config.yaml
dataset: "synthesised sound scenes: up to three everyday sounds over a background"
gain_aug_db: 6
input: "log_mel"
activation: "swiglu"
parallel_block: false
inner_norm: false
beta1: 0.9
Rows from block 3, named by matrix and row number. Rows with one number belong to one attention dimension. Each number is 128 + 32 x the weight over the matrix's rms, rounded and kept within 0 to 255. All counts start at 0. Numbers have three digits each.
# v: attention query, key and value (stacked) (model.blocks.3.attn.qkv.weight, 960x320, the v third), inputs 0-106
# proj: attention output (model.blocks.3.attn.proj.weight, 320x320, transposed), outputs 0-106
v.184:160098117161098082083179123126141113101116127136167141103164138127175150132157134100137156178135080085101142092124149126123095091121056066116124076119091143175115137151152107170183072155144072116139126112124165124137092161120154189085144108130106143102149142095121146106119121098123171140155183135163162142168144139204111
proj.184:103133120105120116224095151129140142085175106183119132160136140121098098126088125128144108166078195157130167142124116158169091103109198139112185191145140113117113093155168184095158127174141135132105187158141091091136152153153122133155119139137133100116148120177193097144125118129188128129118047096099103090115166108125158
v.185:093154128167112120103178138141066129076141117119138177136158114197106148155139103165114123148085057099111186113110122089116147080129168131128078115177155101116193100153126205085171121141194184150179128113190111160164116160082071094157097140074130090129167111212127091151146177074067102136137147208192169184182085164154093
proj.185:113100159131176153142118179183135150137137161173162146112151160114142119069189163063109088215094249101133115122108164165098158162194159143177151174167140111112099138180185090071125181097106127113069079154161122117164167167059100159154105126116138115141153135189143070120136140157191171094171071161115112129110109147121111
v.186:117139110164160109093087142220139089145161074099194096088203143155139120170171099116112095105129088066128162142103084125134090197108139097098166086111141172155083136107154169080131172201085122137137144138223101122112165111159128164167124070162099119159076136176090094115157177147141124129076097183093131111188108108109121
proj.186:189148176126138157073125168109126117147144138135106124152170106150051141112146149121174135140106114180109078112098112127094132099096100119129072121100139126148148107139083119112098120100148130098118134104120111142138076134115070101101086066123126143108127152082091168122157047104087079152178145179196141170144131138141181
v.187:091181067169117135148100109110069138124205060151119140158188112159057161099088126112139074138185102147114107110129119147152156157097160136117134145110152123127142113099149123048082141154137121184155082166181115084143160074182122060137087133146161129133085132116119143157160119173079071137125110117129094153096186122141176
proj.187:149152159121149092137151133203148162140075153104221156056123114081117091142144094118115095088094077135137098148108098165090135186160100176150115115121146115123081150150095148138117155134109132117092137162112136123112060110156114142114118163153147155134125172103092117152142121177118130111176134140162101135182148100089125
v.188:151191083176079157158128166060076140096159177180089149187059124126046145095084138160142112098137170175129106140138131117166171044146189178149078187218082068112145106120121178162131084090205170162172146119125128111156104126123059123133133217102162105129164143124167186155123124131122106163228174130163120139086089151107144
proj.188:121121088145164117075145071141122146154083136087135116104104134103232175096184119099099154138159181050178166105143158132134149218190098137153135085119117138144101155111133108117150137093115141140130041109103166136132141087100173154104174099134107141107103078164098118113154192175111139132122136156109145174127121147147081
v.189:177141063177128137089145122144172063116062106137124178075139147063151191072118144085170151201114059092042173156132135084099140073160142105132076064124089141216214198076149167173175170190069129168129160094197152187083131162137168180100161173100100105155074153173125157061028094088132170120138143150136148124195106180100120
proj.189:157147167078151133132089150120090139090170128199101150217192180147076130123060155179132092177051127195196093121097181119136137118214130130128167199107158168158089118185124127159174106165147116083075162129157153096154135205112114092083095113123083215070184155150170100105132113114190110159159083146160121114182127070141168
v.190:163171141181149141133120171187183130156093191098144126080070170096140135141141141083167157092131176111094158185099077128115174124129225147176070070171101118088124129129163204135100192141123229138143099156170098132104159128114100170115159160086150063195086157145105171102114120144155152114181107141135155143165078151047146
proj.190:208130175099112131046100118100109122103096166140081137151182142149182170050177161126109135100177130118178122104144179112118141141155074071135110100109116150122085144100084095153156127127155085143149138084119121149113127115130144068096137025135107188104150081159098103054177136079142117117106166134127126191118161154164126
v.191:178098147155129066071110172200158100111114127134178098110160155106180108165172108126109121078100118069155156114103124123165085139135078069086174083142090157171047140153170159183171081168138100080130168102133146111103117167128138206127155090160085180079166136117124114113113200119186161168140163187135134112213077097162091
proj.191:148138077133131144111110133069131111139167106141061093177129110164081137088123149141184178182132188156113155108133106121160078080081132095091128148111127112167168075088135142099131078133161137126136123101110104109136131108104110140098112063112115098085097114121119168110169059081110072169122109147139152148098141130164160
v.192:127112106138125164191134131112153096123113141110121103127097119168124144117086122079120117130139136148137102127118101143117143131095122152125134151117143133147153139110126112186108147161133171170122128095163114118132132115123100108118124164141143098156108160100129170136107120083122164135199130099133143123140118160130154
proj.192:117165120131137131080141096155081149119130141102116142159106140108171148138137144177138131142137097136105145128127122111147155147175114110123106099121131169079132124104134146135121133164144122085094158165146171122123124138117142155108132083142114149104083098152119153098164127148151135123110155136132175136130142125133109
v.193:098095161063120154177106118099105124162151115131143104107130128136103144099086169090177100109168109140121117097129161135078156130134115135162151102085112157142136185100124063170168140115101068124068120163108127142111171145171114115121110129123151172134100157097135159153050059141121174099163051121142080118110140081141194
proj.193:117117121158119102089146125130084111125098121159090155142116092099125106161124114172140116200192093126089149112192127095162114051156135142134122159192149148088182078116166139103128124159170133125134146130135145111130121092137129161122100152115147080099110086145123126123149122129135108160074152099146128114100106151162103
v.194:155147162118078153085139155150105138098117149136140141099103156157137119085149156130165150112092153089150123129144136125105109126125155118117092161123136148123174149149113152164151108115182111139093132108101125183103156130156156155130151089069166165107122134140186114139088152084155107110112137127144129132108103088126089
proj.194:126085123129157129115117131165114113150178116120114125159150108124135140150119102107096058118172108096100185121103127143151143175144129138129142102125125150142104136151164119123111112092113168130150102138153102108143108116157133154110171131135103075131075139177159143124139120179139116161092078130095129131152083117127109
v.195:140160101186132096141158131160163165132134159138122122148097144138099089143121081173080086109140125153142120139115126082158099108129150140140136108180120124132102074170154165107130115144154167142182106141145119117173100111084088147170108142099134071163184118142103085136182148115087111155158152136122127151147117156132105
proj.195:144171150105145143174131111120134150103113142127145122098141159133164158099136196100131170075117195118163104106089061130065130174051094086149109154117098147110127178145082107157121096118108145137107140127095105171125129129138102075145151070140114201123115131076108145161119146153121127087140133150114136122110152110132153
v.196:144157104108152139104116100145104119110106150121134156129121124142113138081127130109148168135115149120146135140141107182158134136099153123131124147154140118132166103117102185132115134075144107165110184110110146168070152089139137111146150105130124129119111122119155139125125169104169066183097148115130131145094077148118117
proj.196:108136095155145165133147108147104152151150116089137120131121118147122146188076118121107114101120115106114121135142151114105128134193136174111128102074112154155079130145131146140127104127111108117126106136119133146144118153111119139107140113114088113157090138161147130112098095131081133119127130135123141158148130133131111
v.197:085124101143138136123114140155155153090127112096132110149100120136178122133116144137090149090122138092160119146133107106140143159171142140108115096112161149108163112128159172136058148110118178141138144131151166161108181113102118096153122158148110134133107118134132117129180157166142108151058126125108166127145114186114099
proj.197:139112146105121204127140131125130111142119133141157150143115158110136145136134140138121123083093079172124154146093144127132133144122092081151083127110110105201118162077065131155169096127139095124151141094130087130136087192117119129136165101157086120136142127132134150120109111106090138128115111143140125127147085103124142
v.198:196153141135141140093128116159138147142106168152103166181109158104121125111140135130118102122125167148143109139101132166121126151115139103136148167179132102149069109171092130093131114141143111119122144136071098137150084104124144121107160094110130110126179114137154122081119132107162125161114117140103068126056104098136101
proj.198:089129079120136103164126111104105104148143108085154100082135109167109100133091101089142145109144173085116113104151130139120101113093140172114131090088120179114117166133131132152127126115099134142135143139091161166095171098133103168137093132129147139111085188096117095141096136127108110113150130136111135116132121160124146
v.199:091123130139120157152118151159138169107109149109124111114115150147118112112080132140092141090134131111162118151124140100090142134184141136124125088135133167103100112154138145148089130106132140149141135145112152184103151161096097101139137161137115127156149117118151122135143155147117141136129107116139110128143087130127109
proj.199:118097148129117162134127094110115108144124109131140140145106136082119136116139172128130112140132092150101134113114080128156129132082091077133091167096100135162148169099087157141137087118131120159107128119129114124155097119146120116137130112152113136104094112121118163137117144106097119117126119126116135127120087163163133
v.200:137104142148135114141158117134121160152126172131122111142071136194136090116116118139121111115103135114158121089091119099128054133115132130158159100119150132118144125168161130145175129088147176106087108132156150137152137089110090118171097109113149140157169138111119034203124110096163149141183136147157143146150117144149143
proj.200:140222141114156146122121148147123170141127119126109108124143133084152155168105159150127122097210159126132138125134076103111101156118084123155141134195096138093150123117115119118113106134156139118120126130099068146122136120151093131167139084122145142141095073103118214172143150177127106115073131112127136138097149104123140
v.201:166115107164120149148152124122120163134118187156110131143122128161112112128069094132087102126107161168153126133118168103143097125133109135136118101171119132118090094178126125144157111092158193116159121115134117121152110134079077116127124157166108076163199150112128087150158154092122117153220169153147144162174064169127102
proj.201:142165139121157086132115078137148162104127097086115085134111143086150170124169185139130171105138181094169100122100036116133122186106105115099145162110104133112121155129098164160115114151103124158064145145108151130137121077154144109146151091120135209116086074122107196156124172147134120116131140127130145122115194127137123
v.202:120164108157113127155145137175156183122134137108128100116070157130129096128144128147113119099149135114129132128117092113128114115148160129130129131143136152128135141145166142132132125176149122146131095140153127120166124112119129155167117114117153089140126116147103098121150125143117148128136126101122133131152168147131121
proj.202:146149153104149132133143120119127104121128141158158149114142140133166134132145140139131125121129109157122146113108110131107133172082095088158089099138105141127156133130102101147120113134122147108145151141117105137143113163132101134137148084150111160127119131102119118131168131164130138108105114153125138107108099108125149
v.203:161117081167098142106137140170137178096128159160108134163114148147173129126088143133118140117100177115148131139144131114127145171138102130091103116117151131103103104170110155140125121173172183114138109113140095111158118107106135122078121163149102117130128153127157110077173144105173131128134142153092140125140111193110102
proj.203:118099144101143111128130098130137110130137133080168111129115115134166149121204077135118136109077140141142137140090134148129109193139133158118153119105140089138116164110083130155120137114103150123104160125121137155116139123111138126159144103145129176114120141132137144121105161156134130134150111147114122134147120117105135
v.204:142088116120148179154120123111109134137113161116114123151111112144150142116075145067122130130111168141131112129107123179112150145127094134126135135111150135109113143125117116175106136122120168125091139108129147136102150119125115073088133156196106125143120158079136155141117119111196158143183129111134149134135083174121138
proj.204:107149098142124114078131096137107139146128107083132122150095125086148136166144096191135147161137079134106145150158130102184116129196126153105126095120137124122139110080122186133146147162129100107093147145136172107132138125116138188147104124124140127126097079167125169100128154113121135130112155112153171129128138165127111
v.205:142155115192108113124154131128139137107136139143105137156097135157136104147128086168077093129109145131171113140127115105175098135107142144105116130155129102160160103142139165136103124132149205144176106098165115116164134083101127149157147135159136089125155126135130082146178194103116059173151203134114179134152111185128098
proj.205:156163134070167141130123142135132159109148145109144105132132168127151168111140161119126150026091165112173123133077108149089135205120094085138121118095126147141088163131098098174132092119124125114113158137107105152116098152116118095129198069117099188151102142122137153135131092168127140107126113158129128141143167037108151
v.206:120074128161131137124124152129109104138112125131142123162095140178149118120092117149085105099123094124138106112131139077109136137173117130126131078088166142105134133156162133154119151101116191123103132122185142173121160129100083088124106158112113129159141134130141088157124139129134166100113104151129129121172073130128127
proj.206:131164149105106161125128117145137145143139140132090117124120140098122151133124164132130125096157141150138137123093095122124123128119089096150133180163120111149132128090078125128152119157168130123127132100137106131122120131169130130160127090172117143119122102103100211143116129111147098156125123118128148124132156137138152
v.207:156085133129145124123119117125056195138145159178110154149144145135110115106073143120130106119130158136128131116129162140130150122171107122139136066130105139122051128161129126139174119104130098080089113138108142147115130128147133106090131144163099142111144154101139095135124145165183110138164119139139100142159083134115145
proj.207:112123119136125079143138096095146120134113094114160095121107103103132134143157081146116162162115138141146120136180102132148080125154121179113165167138134071145148105118106157119122141127112127154101165113101136111146133082132105151167077158110151144135126106124127155129118149101121126133118129097134118102100151141126118
v.208:100104116100150163172111107109091096118114132127116167130159140127128180103097156077141182123111144143115154134147119169097198142130124134138112092099128131108104126105108130150114150071105130126122164126130135131097136162139107072115143182183099109116104156107118210111089129143151122136144122148169118139135070149112164
proj.208:110106140143105114077130088128128150147109104115133104149100079108117122149155106161150117178106102144128132123173141109166104088195139146113124171113133100157129099135118167112149148134126081130098107116136167117143121103108155121112092153117112132139125116142146135124131129071123130167133123110130144148149139178149079
v.209:097183126117156143104131124169165176113111124063145094139112087073155101139171155116128172119133178096134131160095108149168106120120182115141125184198148115109136091128148163086074113104140096152140154139096187138088150125093133122170161078151135105136146080142148136140165154149116123190066155096114143153083133107129068
proj.209:161134086157121180147120133136146107122142103132151167100146169122106129143088155092125130104098114117112128134107116126102149121096117101122070042082074153169118160121116162141141093130101124141175113138120095131155109178140107155113147138115112091141120132147101101130137125116075121073146124163142129113143091173131136
v.210:081150140068136152151099147129129105104134097083152126078131134088116164113152163088181151112160110113098137139123098168097189108137167138131120160108122146132162175082123121150103144152107060161102143138101149158078159157183170131135155128107150145103059119129138209101074102173108144104082088088130112109097167088120153
proj.210:121072126150106142107145126116106097141121130177122183148127107134114095133108096138129098180116045156074164122166180136150142078155129105143093096109141125142139101126165134109136140112127122108163119130156137101142103155108127170080103159140101062123143149160141072096153097098129141154108109132128128122135061155139103
v.211:127125134136150098099144137134098114122102131132130150126157118110121119159154113145105160128098145140125159143114135083148100112144165126150105111164127114107114071157146130046140120058126154112154154130136150155114132151093110113144128128117103113115181117157125081149156166161082098154094164156153134157152067110114098
proj.211:177153144126132139154108123138195177122146113133083105116138127121074159104090192077131147099109170125167097110099070145092137121088118114125161166111089098161108137174090152132136119097106118176139083097110079117138105131158132108115151132127113152152154112104095167171126131088127111128168103125131107118145178139142135
v.212:190091134146141117073135136163122101131069167146125166163112159164139092119112098140098113125090126128154124129108119114116095136124130122127125154138162105088110097184111158113146131097141170114099149121137133184107114094099112096092123130085102150139177133149169056127124154093174133119113123149112111124114053112117086
proj.212:116164101129128153168126118133133155168182127076093087108126120146113167128074140095102149086175171107122108124114115143110116142125123155123174119110110133141097157123100138143129124102120139140140117102109113147112143132161118185151115088157134134130103131102098201147083156119139091132148135120104150122141147157125154